Weights of a small image denoising model: batches of 128.
Rows from block 11 of a small image denoising model, named by matrix and row number. Rows with one number belong to one channel. Each number is 500 + 50 x the weight over its row's rms, rounded and kept within 0 to 999. All counts start at 0. Numbers have three digits each.
Before each channel's rows are labels from the 100 images, of 14976, where the channel reaches its highest value: "strongest on" is what is common among them. Only what is clearly more common there than usual is listed. The data: pixel-art sprites of 400 made-up characters on tiled backdrops. In brackets: how many of the 100.
# convs0: first 3x3 conv (model.decb.1.0.convs.0.weight, 64x128x3x3, each kernel summed), inputs 0-127
# convs1: second 3x3 conv (model.decb.1.0.convs.1.weight, 64x64x3x3, transposed, each kernel summed), outputs 0-63

strongest on: large (100); white (94)
convs0.46:439439474478533493466523465509468287613511539474479525471536519502474528510422524484487541502621451468564491539562486614573496425509518375495521482471449509509546492554620511482502557471460526513416466505496531529499485561448490482477516493495631513513453503504534568506470473498488551500505564529443477479531438506537445511474432567459497613529497551504535496370511592550480482519591
convs1.46:496349503447582459455445520505537551458420530551416485467510489473508544565551523503475523452487539578419527425495554509551547531514578534530424542533556573428486589441537544528425502513464488

strongest on: large (79); white (58)
convs0.50:514518523458498589523534527445438538522483489457537504506445512494460447548527488470564508451555523459558506411556560469505554479548552557475580401463607511472520537523354474508579563548534501495543545501533505442455604530580512581554503595512498435473520511466446462571467432457512500495531475485467497495517361498702466606507451471491442473412497482553486534472478543511512482476470
convs1.50:430525517658429472467505488600459498443491514588547465498461490516462399368504480568507554441460431493498556504457518470520528521512452441414543558500506448578554486483470512564475452520497506

strongest on: large (87); white (74)
convs0.17:526453525355530491503470517485536416528456518506504499451512497541485277507443514459472474535632443481499490461560484477670507507539496521473494539467490491563471332513575482614397441447520537507512465564483501511531530436498542508480471494576480462535478468545519434518573484555480534468464540578563497496551488501474473460516494525519528526549432508467513581474514529486455472467531
convs1.17:495546571303478465505509480575532545502459526550533510534515485485535469444516512498470554578487530538501489482543543549631540567517565469546493510518468584501523596482505518554404542485425528

strongest on: white (64)
convs0.43:498503433616433498497572497441570481541500512503445531490557528490462770477528484521482571484307466364524504566426482552328465443436526465514468526424506518479559509532491505414454545539565542483509544479509483431500502512516486482489528479486455440524483522449505535499482512496453513492437461508555513502504499474469464489548457496487525491506492464484503497496477485500450450518502
convs1.43:486413495612547525552450559431484421482559470516606470547515520504390589539475550549534457536536435528550453478539435571516496588516470523538560521515485444409497419512523557485454490531539524

strongest on: yellow (91)
convs0.27:495505484472477513536459497489539503521462501562569505498435490490478474519489491748483497442462469541533464529551501506499467438538506486680458493522500498467490524449539505601482504488461506542506528515464432461477514505523435475449511467534502491522470523525374470578486435508645458500501552478442637532554511562538477444519616486465435480501480565459514434503518600480572533451510
convs1.27:502519500495513510314500497521503530514512563509509496483504471510527528488512490505512521416494476504522534535492520313509304486524521519498506501494499501506440520515491512349496521501509531

strongest on: white (73)
convs0.12:493486484459445509426462514467452504427470509472492457495478385534471382524520487579470481438440552425529548623431527501422544503450568507574521544528420552532441618481429513506668643539510513481486504456600480558461400523488440577435463511522506520497491506473564553483469504461464473461544467509571546535452536474468479512537448509548479478494536445461428572471502448573478494481483
convs1.12:406605535413471380498523531467505502430552488603542412503437619485455450552506437456497549529454391455544521467526514515562501542508477522526550456529490473539481512431505495508467491553563458

strongest on: white (45); pink (26)
convs0.48:549531475451497439527492468456511506384486514564500513570438505518495407451550510516467517531636491454522536551403543447451506515436475511440545520464557495504410575488511536366558523473569376485394443441542484580481539593568526494585472500455529489495518522481546421603493474506539613526451504391474504423475449474563491495533543475478499579474526484536551441508471456466465494449454
convs1.48:477511437495421471467384510473517454480409582518533395501485466509496446544527409482457453464431601465499485496492461602465514461495531508470483616466518435606503539543559428552502467517536494

strongest on: yellow (62); orange (38)
convs0.21:500498531479467510515502504511482518516453544510515491461531523529490502488472501747498508466487504518570496525523497497501466487522518493724493454512491521510526531453531526520497535501469493436492452520498500460517491559519486493461448460478451576503596507581430503577584549512619400529462464500464668558560517517492513481484607509492472504477448602494509404521510538425528503469481
convs1.21:502486503505517498323470511485526491498484544500508507508497471510497496516488500500505494399508518507531541483513522334544327516507515505516473503499507497498458514519500486291505483500510485

strongest on: white (34)
convs0.58:486508498317487510464498497413419146443482523497519463488523478375493524487488538489479581510502624455461480567499501534466368457537509528499544510467509482494513494539509528485475509447470535497497489499487521507471521418475499532513515472491510536496488461475484537513544492507546502511511476507486426503540514470486466518540527411490513527537548477464489536521536501481503503519492
convs1.58:411614528447482349455556488517445505522465511463522545410530496534557488464461513492445444467508516497414460518522501482465503513496457525386470505503589461430509510515422488465512455451637509

strongest on: large (100); white (86)
convs0.53:506572467440495562488529477440486534427480528468522552563432446548527368496574503432519529480528498483474493426528563496488519434489516601478577392432535489491450531507426548471510520469557462486627545519527492566447516521567464503546519439525493455534429438493560449520503480522529581529557435556555572465564387459407523524570537469389480487511581437407518538555511465577440471457462
convs1.53:487587499548439525578572495566491450413562431626471503515464499425497395534495497535557467538436453495513536420470531436410485535515533472454497590461544486449441511536516486564479448483492417

strongest on: yellow (57); blue (35)
convs0.63:464451542437543444534473514524438539577501463500503432499525588485440413465439463583424478558383506601586499558483455447482437458462495370630445540618501478533504423552535481462450504494443511397515480448479597469534533472533493530476495429514534634507466465548456510519547533387559469518457478485488520485446493449447518499456516525461475526499461550479496408446523522472561469517477
convs1.63:492498499431512487372467526473552502587480511487475532442454470509461465468514494447487524471439572438489473563556530311432462406456518511432525440492459506504416500547482469462493475497493395

strongest on: large (100); black (29); red (28)
convs0.24:459455541557475546502478521526455492496508504534515533581474504510556575417448455448469511555351485603550442517548471522535428468602430420490499484619467475585523327531464524520325463503468430508442470519469454427583533488510447466546484531466558519487497499499506497517470431554523476515454467471467546470519541548436553526476515545485473566430492465509555480475438457472534559443563
convs1.24:455493417446492504549458493502491562514432470415529516457621455517432517419528581522455554428509547466444448525541521561583476482467480393411529510527400524470481484507463435490538564502503590